From a checkpoint of a small audio frame classifier: norm layernorm.
Rows from block 5 of a small audio frame classifier, named by matrix and row number. Rows with one number belong to one neuron. Each number is 128 + 32 x the weight over its row's rms, rounded and kept within 0 to 255. All counts start at 0. Numbers have three digits each.
After each neuron's rows are labels from the 100 clips, of 14848, where the neuron reaches its largest size: "lies over" is the class under the peak; "responds to" is what is common among them. Only what is clearly more common there than usual is listed. The data: telephone keypad tones over noise or synthetic speech. In brackets: how many of the 100.
# u: gMLP up (value half) (model.blocks.5.mixer.u.weight, 512x384), inputs 0-54
# v: gMLP up (gate half) (model.blocks.5.mixer.v.weight, 512x384), inputs 0-54
# out: gMLP down (model.blocks.5.mixer.out.weight, 384x512, transposed), outputs 0-54

u.487:164063144179071126164118124123120119185106128120099136128157140136091150152101134138170127151162104088175120109140114120116113094113084147179102115112213141186110145
v.487:125151141178117126132093105169136193171115114140119116170131072129088101191107147063095135146112064070191127138147120111128102107135146151149115153094148072115114150
out.487:212097136136126165163095095088130162143100087123115115145149095165121192182133064089118105130087110063074091164188194157132053093106130140156077151084108142100155087
lies over: key "8" (96)
responds to: key "8" (99); reverberation (64); first key: 8 (28)

u.180:186119129162151099138106146122151128198100112108090147151175140106142107137134179129147141124154105104099099025119100182113109073154071102155150121116155111164111158
v.180:102170108100111120166083060096119163186112097146068103165122084120150093150123121117197156139113135137140114145090107123075131082113145158116137140086131109096126160
out.180:148132081124136143133037132157122153159127135100128129124149112173170130064122096154133157150138154131152098141125120183120083162179109063152130161076068099105107084
lies over: key "D" (89)
responds to: key "D" (97); key "3" (54); number of keys: 9 (39); number of keys: 8 (35)

u.341:127091172077129124162139139146093112110113142103082108107075182122169147134150146121121107117085162124081142167116191085139107100100100123103137094081096105161148092
v.341:140164175173094066120106142135088139116126176126117188115162115119134138164177115116121119163083159093092144188065091091189155088113100100108118056115120136160149124
out.341:135095161103100139124135162111133178094128077171153112106132157198135127105157088131127151119111122101100121153116135115104139144122129081144051122148081173078149079
lies over: key "2" (94)
responds to: key "2" (97); reverberation (90); number of keys: 9 (34)

u.23:118178174117121110157157132143073136188043136191170104170052110129130135150188140086167077112095124131131136155166132089149072168098147135054157092128136107132142142
v.23:173106118121132184170079092113154156117130115147088084194166058116127132131095098132122141085119161138150139117092097138123122093128127145143094171122102087115139126
out.23:117123115123099171133167130121101052125126139078184088143106148141144132100091130136134137103095123156140143190127146091174070176169153143099154087134085168117162099
lies over: key "0" (68)
responds to: key "0" (88); key "5" (57); number of keys: 6 (27)

u.112:086125143127143149155161138104118166161127095132140118168137130162121156179143108117148151142087161078190080104161112166112106034159116146075091173159169104172151129
v.112:134136140124073111180158138097074107132093118120206120127160160130088119141203194094109059090043126091141116119075124151157130169077143090133124150181109126139171115
out.112:115161093149073154098151156080121114108157093109098104107062175100134124085154047105132137131117128108104128169136131150129093085131142107132099133124157129141138156
lies over: key "9" (30)
responds to: key "9" (92); number of keys: 9 (29)

u.221:142050164098143132150111106158135155131154118158116123137167117142076055159104150140174111153211087073144138136218108083169130178080117144141097189144149140101168119
v.221:195180090145152112158121115124150111126105148116169141128145173143099149084157155075127176116048119134132109118053166195117138075154125092103148100137087104154112115
out.221:177113057110132149094072121168132087121152107108094114134121110105118119099109075149136143128157131150108174213117150102103069164125117101158102172126067174158153061
lies over: key "C" (89)
responds to: key "C" (98); pink noise (37); number of keys: 9 (29)

u.31:118124137142163097183132082135091123206122076119113079171068129207092142129096124143057090059142044140165124079108171119132137097166108163154112189139133133162096146
v.31:080109130200138136109115136075108113125163109070105096202181077144125151149146097157137152088171192108137123137156101126122128114133124172128122161142104173118188117
out.31:143145138118155099132098100141140155083122122159136122135100101162129217111141126137163191198113152034118158142167136136067142121074126119155108146136072112119124097
lies over: key "C" (34); key "9" (28)
responds to: key "C" (65); reverberation (55); number of keys: 6 (30)

u.446:043158197091116069149130136136132172185016071143163150120091108153134178158201135134177135150096162102174138111157163151100153162112114084085119107086114137127135108
v.446:098134106191119095172189177153048159158107113114153160087129194124135103094127154094151150124150069135111132092143158141085155116140135139115174120162138144139086125
out.446:122143162115138160132135134092156075102057124075135127094090095123154177108146002148104128169092224198142149166117177147132125165130064119120077136118036142127143097
lies over: key "#" (73)
responds to: key "#" (86); key "0" (74); number of keys: 9 (33)

u.404:079106140151148152146131113125159112109061082181204122129109119139151188101117198132194101103132115130081125080113165152101098193163119132088140112127116122123100126
v.404:100097124138096171114169140057130148125158148114082109128062129114105064119113147108125154142130157206144127118119162121122162141184102095069129066104144141163139112
out.404:135144091151113147098084138139125095136083150064170114148109137106130132095117060145119129091117163164151139161083123147129060132136134100159109132085060168135143095
lies over: key "5" (83)
responds to: reverberation (99); key "5" (90); number of keys: 9 (30); number of keys: 8 (28)

u.129:144084173133105139152188135102127129101101110105187130150123180075068089141100167103097138152112071085192144129170146167094031144144122152110146192159180113108144134
v.129:118174116153092144179109179083093101119091104098146151115104129142107113128192153049148143132071083132110121147136116157131100118116141141146169173148158131106126185
out.129:147131067095116157119133110131109112128097088079123091158147156099104103104090102133164162127117103180139151192136147183127049126118085137158061179131096163159168108
lies over: key "B" (100)
responds to: key "B" (100); number of keys: 9 (42)

u.194:128123172119121149127116146079114158128114132168148178102142146121147147141164116134138141113103093051086092150168145191175129120118091116145119149144112109094167094
v.194:161113102139066153130086042115124091129057079126107051175149139198105132121126101172128187133131114138127117130178177130156065090160125100118095183131117166098105100
out.194:090151119134109121155109129168137061109164155088079124088102122113129098114121110134114091147169196183168158125093108089138133141153135118111126122118104125153112136
lies over: key "#" (31)
responds to: reverberation (98); key "#" (58); key "A" (55); number of keys: 9 (43)

u.14:138154113110083188159088089105106071092102134121105164111102101098097185096179108166151148097139111170088113121121166189105068133116142135217156124141160117092093146
v.14:087133127171077125101186178119139143085132151172175155148173076175149119131112135121128166114166141127152151104122122101078168190129122134168103075036165102121121094
out.14:090173180147091058138131144152132150162186148116154147133147097165111151146106111217156180122171128075109128134126146090108158152126180097089101114181131090127099100
lies over: key "5" (51); key "4" (27)
responds to: reverberation (97); key "5" (73); white noise (41)

u.233:107143193107165114149156143155152158160104113178126105126103165103149157167177143079112123108093095097137133135154156117103153134121130124168174104121130110173143119
v.233:136095093142085128158106140127101154158168120180110123122162160122067124123121145105101105146132131068131104138096108099130172100128130165117108084115146153156112098
out.233:126146067141109120103099095161101127122179094084128095085119108161074142102142066092152093160125150109111128184091163082105150139166104154178064147194091115129113085
lies over: key "2" (33)
responds to: key "2" (100); reverberation (67); first key: 2 (25)

u.27:098159147121100106121176179117089150100101150146148124120074136137096163150163135138130139193126164105163135125145104138191077100135123123092136161166168072172144106
v.27:142152089148090148158098104081092122105128169158118119146149107154054112122162144161130160177143178133155157142129122125147197096141102157125143076222138123166119103
out.27:161114057154085134089083152169131032121131107072127114132102138106146121086093035138144113151118155150116148198082150139114056126136145094129099117106107094164119076
lies over: key "9" (51); key "0" (39)
responds to: reverberation (73); key "9" (64); key "0" (58); number of keys: 8 (28)

u.437:130143148138093160164094115155163120167140108146102117075162159096097112132173191142103116129150168132129104134115104111147124070141123108130124103108142100101107122
v.437:187155084140078138164059118174134178133144153107084112136194078156113083114175119170188126145126163118115111150129078129113138085142110120146111105121108113110108100
out.437:128131083100110190123046145123153135073155109076093115135118145116143108136134093137141113134146147116105133162120184142122130120139060149152077101128055058125115025
lies over: key "2" (100)
responds to: key "2" (100); key "3" (58); number of keys: 8 (30); number of keys: 7 (29)

u.48:080092140172168118113154139134106070110062113244173158177120191129160153102137174099155119093145137151085136118158112116131093169121094113129159109106169131112131154
v.48:142143139125130091090115101156142158140122104090136106151169063114104113174138122149096205092113128081185123113118103128208113109094118130073088155147119110109146076
out.48:099163082093119115064071150124159058127118141098117113129106145094129110075104059151139112081148202157101134172126170142091086136136134138158132090102061138133099142
lies over: key "5" (96)
responds to: key "5" (100); key "0" (59); number of keys: 7 (41); last key: 5 (28)

u.444:126122161138127159146168173156118156122091091184156173196126158131073118133150191113118106136131091099143139142172140139145066194122113172114137168160157121129144150
v.444:141126138116134128157122124162095120166107124176087097166144082152068129098113043170125156078145094161139098125065143118116111096128190119139092154107101198098125103
out.444:137134085147132162095133122136122086123163078101130095156144157125140119123090163139128133147125115110137149200150144136130048143137088141154109129140096121171135097
lies over: key "B" (25)
responds to: key "B" (88)

u.94:083151139126146187108117095147118148133160113141152094103132106144120111142110178129176118129183079113130140137216092130130200175157125153162193099124151155123116154
v.94:069118167080117138146148093121155071171183094116095117152115096104179105118071131197213144103132129152147165101159098080146210181142116167144116086119186149138104165
out.94:181125091127110085118069103123131116131161094067089135143111155089136131091085099145163148173146165111088159161078152095092120141162119108153133086041111149142112072
lies over: key "C" (75)
responds to: key "C" (86); last key: C (57); first key: C (57); number of keys: 1 (28)

u.98:112154151140158139135157117150099138139115075190101115132134117202138158161150121135144140170120124126149128131182107117148154161138134190125151164147105149113071130
v.98:163071131144097182153108125124139117125163046070112112174177103114147082102105112142155093091094098140082081144107127108093086131133158083102075132125125130117134100
out.98:156153075115157142086125110161163061078092117152114134105100186164125168161178092112136132154098197147157117150144196140106108139086082153132121137149037117148143086
lies over: key "#" (36)
responds to: key "3" (64); number of keys: 7 (33)

u.298:154084105184177104119146119119139101122181129075117098134194084081128101079080032214126176100142146161165162193127103174126167123144148148133108127095079145093119113
v.298:143118079146115150126130084129142162111000091098147071117126127169108124102148125118118166100085117144097067121156145152164066091139086116159086206151107177074152130
out.298:107180157174128074106145107131133148181106228138179148071096150110118150126158132106100125175137131114157162095109124095109104082170136104108144145156141051146124133
lies over: key "B" (36)
responds to: reverberation (80); key "B" (56)

u.434:080138137125070131144185159087147119106146091156149177167122186163156132109157149142062152130119115097068042159155126087104111093118161135053109170094197141085106138
v.434:093136148158098150144123145122099132156141116089169120159188126159119150112110087101089159151122116115164109145128089094199111075160100103067086172140179102101127122
out.434:174100125166080132109146125079099091057132109121154166120109203138154161072115061151085119167112102112120126188103148143116086130111119059129062130079091143104163065
lies over: key "9" (100)
responds to: key "9" (100)

u.503:145138190161094124151110092108090137178097080126159151122165143132154146105103255105113132127183088098117133095125104140154140192114081124117190130078145127160103139
v.503:108148112184095136148063108098101158205105063187140081132154169223125129098125204104183146123089080126122088091080111128086136142141127136152158152134141147152129113
out.503:192139085164123110114065112092097071131105175100126116115126155105214166064139102109126064141145105158090126149059124164121119153143089076172095141117083075151103105
lies over: key "D" (100)
responds to: key "D" (100); first key: D (39); last key: D (34)

u.249:115080155070100123128131103104126143148129121148147127156181127123148164085073125119173145068174095162116118110213180127099107084145101140169180182143143103150111137
v.249:121083122108122143255109104076071147211110153163163074122138076123122132128118152062170114112134110121180089080171098131042095085134116135161177152100171137166128162
out.249:211080074131128122089104125078110168098120187093118121116142107144140156124129057123126093149171080116082126137157165137165101107133141146187085122104075123129162093
lies over: key "8" (97)
responds to: key "8" (100); reverberation (60); number of keys: 9 (28)

u.352:106098141155074091133126162067130119124085105078145160100156187198140153136160106145133139182158131085025064140109162149116051115119107109138082170116162107121150069
v.352:135129131121097155106070079127151076071121121124173123176159097190136150111130113143121173111125116133105130130147099098163045125170174103132123171169112133106119091
out.352:142166128071150136202126118167146190110093178193140156124105082125126190124146102130109094132130134089118107140143138127206079101176171079093124164147062111103186103
lies over: key "9" (56)
responds to: reverberation (81); key "9" (77)

u.121:116166132129125118131160126112106166130077070146174127160128117107121139118160156076149129145120146106114108093098137147104130138134122112087146105135134143148133125
v.121:099140152139097157146170151078080125109158133125101184130073125099087093126107133166136136163140128141119155118142113116136177099162112210095142070132139176181111167
out.121:136153077129087153078046108147190087120145113049135107149142131128105113110087050125063144133085149197112139193035164115117088119169106114100112118115080139153088057
lies over: key "2" (73)
responds to: reverberation (89); key "2" (85); number of keys: 9 (28)

u.193:082152205090079138139156122097231133147088058132137141143067121184131218184133136147128139175091150119151113119105157149134167089113156147111076119100144120105130156
v.193:119128167145120155101177185155116173064112099106106187188153082142075159131137104139100119111139113125106111145110149123180069103161122163069154116163129151126121123
out.193:064111144109183089074158132151113124137090179112145146134162122119111153145152104177102162123123208135108067104165158199132110158101130104121080171176131053111123112
lies over: key "#" (36)
responds to: reverberation (94); white noise (62); key "0" (55)

u.18:120151204174119107147220140124096142126073115195160164106086132133083180174160133163076120115105106083128084078139164142154134142132136129086114158091122136129160117
v.18:112134194143104104179134116069106090194072122106098109144134103147116099148156113134140162137129118107172107135115116166112147117089098121102068152109142170108120118
out.18:153110085155117143097116109052101077089085091103078158079117145140196151124129033119149078166126148169089144131102205170100148143101066156183096125084066094115149086
lies over: key "#" (100)
responds to: key "#" (100); last key: # (29); first key: # (25)

u.159:078121181176098115108157170157125176157135083163102158186172126152104130140125147120177144115091124065175067121087146091119147111160168149042078135117099185095136153
v.159:110157132093163144117120163133108155133056125132120112121148130155122114156162099155200121152102142074160170082170209186119120105119127109141096133148082117123135144
out.159:152127161150082174141131134135133166126210160141168150098115144090128167131109148115101094156105107144088165173135078093093126149107159143099131089121153207135131161
lies over: key "#" (68)
responds to: reverberation (94); key "#" (83); pink noise (46)

u.481:033140124162078131173109189128160072112133131123099138158133110125127111125121133153113132123092157144102098114165072169153134110117162138122138121151113160115113195
v.481:097152117105140213110157143129112124065142156108112062128146110100089117115103097165160124163125159137196164095185097121101129098162123141158172100184103187122113181
out.481:139105113179144105135116124113141163119115171140106173059156143111160167107137106160110079163214133098089127140127132130146110139139112132142084135128083092136141105
lies over: key "3" (59)
responds to: key "3" (93); reverberation (90); pink noise (45); white noise (39)

u.473:060040165130080114153148137088071096137066084255140110172133138170114148128089110146192105094135138163086072098145149165053068112143095141130142125109171121159107139
v.473:129150115136128120114118107152063113153090081116128075143139121163100131154174122102124149151127110080111141179129126099111147073127149097134111114118096132119108107
out.473:117114120115127103080135210087146104081109171118159153124138172063115107076096089191137111097217168130116134107168141190115081141108132119141096137117126124134077158
lies over: key "5" (60)
responds to: key "5" (78); key "2" (71); key "0" (62)

u.407:121177110096136158166144147112192081127127155149089131128169111101104098166169162143065141109117131102099096121158059144137124056157145139144115136083157112095132147
v.407:165139118115072143118125137158187088077170138079064112128122084143164118173093146147138141137144177083114139098194059164132160068155090133129095123127130093093122115
out.407:158195079115084189116123103067111106078087175107128141141120181166178169127150141132110120111116099083076105138161116179176094074141103085100083177107066076096177104
lies over: key "3" (79)
responds to: key "3" (94); reverberation (92); pink noise (38); number of keys: 8 (34)

u.20:125071127084146123160100119137117102093136154104145138148156119163063138164088118220099187102143125082167109084109124065122098142182189110126118135168145135100107060
v.20:164140181160092195161130116118081090097103094154147155132067123111134115105172165059117082124100099135129136136163107116092106085139137116145187149073148148117142192
out.20:175150146135053135137116155115154127090111095161135188120026142103182149084142118063140070183076126137112191155112142139093128089063071140111124116092117126124163113
lies over: key "0" (35)
responds to: reverberation (71); key "A" (55); key "C" (54); number of keys: 9 (41)

u.391:124118142151113133097154123144148186157077103082113118125202139136078092182164119156139137105116153136164082107166118146103118057116105144132077137110128126089127108
v.391:101116153131151076094137146150089126178159126164126107097159106135115129139112126082184096149103128087090159110091109093169205134098133126168122106119147106108138188
out.391:097191171116150104170095135141160151136081156167132149124078084151101152124154154131059102134140121134091110098129142154119128112128101124151146162151094153144115168
lies over: key "2" (32)
responds to: reverberation (93); pink noise (46); white noise (44); number of keys: 1 (27)

u.169:142114211204147153098162122101079141169124059122066194143151120088077151164137132164137121191140102098177130152102120129145108155118070215167141180144161144186101143
v.169:156086118117125171156186121145112133141085076130118098134112139111073088149120129133072152174110133157198117146078166154168056142163097134118117184150110118199147100
out.169:162151112182102112115095173108071077053127107090084099120105142122166101159154122134104114132155116119092153198101157140142120162163131147161096129107100105142155059
lies over: key "B" (41)
responds to: key "B" (97); reverberation (64); first key: B (26)

u.9:145091123123152158111146126133134103107079136129113145118102129115052163112153135151076150108110111161150146128088126144149064164138138113143164160110125122110115105
v.9:112098168104046134141054075070140080125151103098072135178086144158158090121125131131108157141115119156081140116125117132119153116104119112133137097098169140135136138
out.9:124142124068157156160057112076156144127130134102136089120180081161109157101117083176159156086154140129079108131147158140098100140125118099206109148138128191094141108
lies over: key "5" (59)
responds to: key "5" (93); reverberation (66); white noise (44); number of keys: 9 (29)

u.126:115087171212099101118164184123139119144128074148094184100135182165151146158178094100205122168129103104121115131112163121146145156078125136136111122105093156136125148
v.126:145139151097097145095147125104077147128197139164106150163124128109136064119098167074104115138107123128166157105111087091099185149138083157106136055120132132180130128
out.126:116126137114167131122108139162165145079118158162143104118083087120145167077111071136063167111137192191130136132098164129103125140144168091132131125174097135108141106
lies over: key "#" (37)
responds to: reverberation (88); key "#" (68); pink noise (39); number of keys: 8 (29)

u.240:093122176181119139103124138142116191214128095174140085199146049188132126126113102127096109105134112084147089132169122097140110115125131182107153224147085181141123124
v.240:104129192154094114133136080078104096165168136153170107153151136143126150120093098148106136135115147131207141114115106112179110093129126190171105160155120183134134164
out.240:143087114098139036142130084142137200087078101165191142144161180133113175135131113185123144149116154079142131116140153126078105096123129090135112125162124104136123056
lies over: key "C" (86)
responds to: reverberation (100); key "C" (95); number of keys: 8 (28)

u.105:069089166128164175086140206153182135091145172164172101103136133180154180140092132170112048148206123088115097163126170101056166163104130116143115107118105180110140107
v.105:031098135132109132087179199154136077102137104165104111189087132088111094145103110154144160154102169169156117143092154120108138100148208158064124109140114163124100182
out.105:121184181150057106179151115110131162157097062106160071178151090145066144108126121148094090134111173035121145150122133133118109076133171121090125126078158135137127146
lies over: key "5" (25)
responds to: reverberation (97); pink noise (47); white noise (43)

u.216:174140143163152112122079120144171146087139151095120115124150179114100152139112105153110109096089082095153155111141157132148090143115125133186103136112123057081153080
v.216:132156067134106124127133136127133140128140142208159147125137072129112168074165144057144098159146140090120150102149064108085160140179126113087161104141126140131144149
out.216:171150119150104134141151089133180060149158116144110139113079164045160132139070114103174136087137167184098173137092137124116154122151160123103157099154112189149152175
lies over: key "B" (29)
responds to: reverberation (100); key "B" (62); white noise (45)

u.225:123184140158132137147111128099123166216084073154190160135138093162137128103121196110153133124139136128125122139119146159114133159122134102116164170130122160135152149
v.225:113037145141131189125164168219146123090135133117128148134147138139096142189130043160121108142147156112162115132189183113138088111145160106109096109167098156119146075
out.225:165171107134164126114058103148131085186088133096120113164151101135154132089142119137142143138105124162087116123095102182158100136146095128176118154145087137151080090
lies over: key "D" (100)
responds to: key "D" (100); key "*" (61); key "B" (55); number of keys: 7 (30)

u.3:125122164120111108056122147136122183094002138159165117124187133091104151133108145143112083137162138107126120096114157146128032161118088140124108166148088117116176118
v.3:115137167121086149096119127158123123138125131185152161090151129106122139107072167113097127156134122135162156138045068119163131176102103114145152133128143152122180152
out.3:117128167134145108154108105111152182066118071120137075162123093164158183139104113119130145084102159128131114170156131146139091187092078126120116150089076193075179137
lies over: key "0" (64)
responds to: reverberation (93); key "0" (78); white noise (49)

u.474:094118224183097146123206168072087104100096101102130167133117146114094110188136161149102140142127105067166135110152146131105138155124110159093121169110150108130146101
v.474:098106172090089093212135092070077080123112115110131097097110145144154107155139154080157147168113119102209124157128151144073136130108097130136110110120150072139153133
out.474:192123128153096148146096104031128129108091120083103112092135124147163189133146075132123130154122148071103130154097210155148124180116112123159064121143060078134177068
lies over: key "B" (54); key "#" (43)
responds to: key "B" (82); key "#" (81); reverberation (57); number of keys: 9 (28)

u.348:099167138126091147082038129135097142114107116089143110159101083117118155150141150144206151168065110137160184153116124072142115092127114085102130099127159118138088144
v.348:115101194147151153162127082170094126148151152090121098216141151127119109168125159155130160145140129091132147144132076101149159160121107112091154047135150158174139135
out.348:127135149158137118092156144104131129146146154182130173123127147118136151137127166119084088152161073124132186141092102070120194144065095134135136123132184140158115114
lies over: key "0" (93)
responds to: key "0" (100); reverberation (72); last key: 0 (33)

u.398:114090111101096115076069149060159099150158144079055160102127229153160135157169112126169177157153122064091090123127133118092080158115112141160141119113138122147152109
v.398:127152182122141080108061067090183152106131153125107134135112130112178126106110099116108182106124116104108163132112137109170098127153174117161106128080075085085143093
out.398:135133112081144121179139092141076221176082170173174126113162100130138170136123102132159129111107141104102090167148102143188061084094170102140111192091095135109182112
lies over: key "8" (30)
responds to: reverberation (100)

u.125:080113143128119121100083136148140152130147146142130120142143172148081114092105109207156133079136080082108110129204121130103114069143163107107125197125144092050093122
v.125:084169151147080056105128094091129158142150127163117123089112163115166147135097099128151110122129125101134090098142138148110122057114134151113115126110110066103126146
out.125:116079077115048154137143144087067175107145124112170133123159157183122119068136065141111149126107116138138056133214145127108086119095164084143104177134132153053157075
lies over: key "C" (100)
responds to: key "C" (100); key "A" (55)

u.156:142160124098117098165088103155112179209125107160083047095177049188090170153145145044169130182110138078151102126175082069131139115069141139154130153161126163103127175
v.156:180117195132131091098154107165099176153135144118141131129153147124097101148083091122078127110128091063177101120091188112163092086159144111137114148143123064154175078
out.156:166163070072210078091071108094192084066093178114095160096044135109138139134132132117090121134122130173108211114029160132140125144147098101123138097134061114201152125
lies over: key "2" (36)
responds to: reverberation (68)

u.500:091069192160154150126158151165122173167137099098091177112111116200131116137110089096091164151144092139132127124119137141169066141169150146180153204116166159136120103
v.500:114208127092126162169141094108104115110091123174204068128088120136095187117141152153155109129073058042175162148122166137141104096127133134131104136163108118124177099
out.500:120169073141129136121128160170156089130154121137094132111151145125139111163151061205135104143121157167104165138140149134115098096125126132124154134181051149162068135
lies over: key "B" (35); key "7" (28)
responds to: reverberation (91); key "B" (76); white noise (49); number of keys: 8 (31)

u.251:135100174140180125141118101164161167130106089128092135122119156089188104155125108101106112145087133095078128153151120078133109094101168149117100088147143111122158137
v.251:168187131089110124166150140170173107062118152183106152118109125128031141100158153109120142056077136053113125117115074158171121076095153102132137175147127134060090168
out.251:120094142153101160132159157143081138184169127110174111107143119101105147193165081139117119131104144123107123181122198050165136164069127179143092116168141191144197071
lies over: key "A" (70)
responds to: reverberation (96); key "A" (92); white noise (40)

u.257:140189139136119173166156125102131180147114036172158106147157114190154107138131133135101151129126114031137113110164144147115139097174121120078087184137114125065161117
v.257:129106183143126136119130152143109044095139122113089176101110192142121079168131150174096108111131103140189097133076103132109141122127168075145161092161123106115087132
out.257:096169139164091132150136096080109047144129084082125107141125139162147144082123087162129163118109134164090094149111159173113139170117126132151099169126135079121138145
lies over: key "9" (66)
responds to: reverberation (79); key "9" (79); pink noise (51); number of keys: 9 (30)

u.234:183140160141114159175127092098095144194055104124131124146150112154141171149118175094138116128148075116120154095161125166130086090134103142121175140127159135183100184
v.234:153149157108128102153098051155085168172106112139157147117157118165104164143113132096103129117109045034177088195083173107110141107132152111148145126108090075118121107
out.234:205105093153118141137081151135154059167099094059090119142094129110151110110081111141133107133119132098142106128117118182148062113120136123129105150081110171152124129
lies over: key "8" (100)
responds to: key "8" (100); white noise (39); number of keys: 9 (30); number of keys: 8 (28)

u.410:079136175093129117169148128139112133155092084135127080162108082130123129177175121106160143158060149107112119136109166084149124153116153155073118076152147134145163097
v.410:180143117173160101132130110152139090066130177101130212118161111082146119137152088103113117111125104171143131133165137112119137136147085152112168088128121089122113127
out.410:161135095167095187114084136097136071134141138056173082093115152126136146127094057127075100140123156145097145198101198096132095152137121129098062112128080131130142062
lies over: key "2" (73); key "0" (25)
responds to: key "2" (77); first key: 2 (36); last key: 2 (26)

u.188:149151145128124124132220119091096185175062110097103123137153077132078234174151101052128135161089108126128130056139156186150113077172091143126129117139133126158184125
v.188:199081193156112151130165102138096106106124148068174131114152144101112075114084151155078137151143088096161109151116176118100166157139114146104149083136149109165176082
out.188:180154082130149177096110177161118116097101145093139128076072141119149120103171096148057148165135156118103127138119139155136110174125134113122104111129085139142181109
lies over: key "8" (87)
responds to: key "8" (98); reverberation (96); white noise (48); pink noise (37)

u.425:115128147110093151091077150175161180147132121150096104111162120118128052132117137149173130083190145124086132099186111133108119092140160132143141180106097123068127128
v.425:093188165153087131114124113105085154186112102145086112158135102133122112153130113107137114100109101152112103159139116105103151081124187137112171163106105085090094129
out.425:120092080098150135144014118202108125102176111131113105116121093166130167057113064141146133111179160141118108205141140107110090189109155101135110179126033137099148078
lies over: key "C" (99)
responds to: key "C" (100); number of keys: 9 (32); first key: C (29)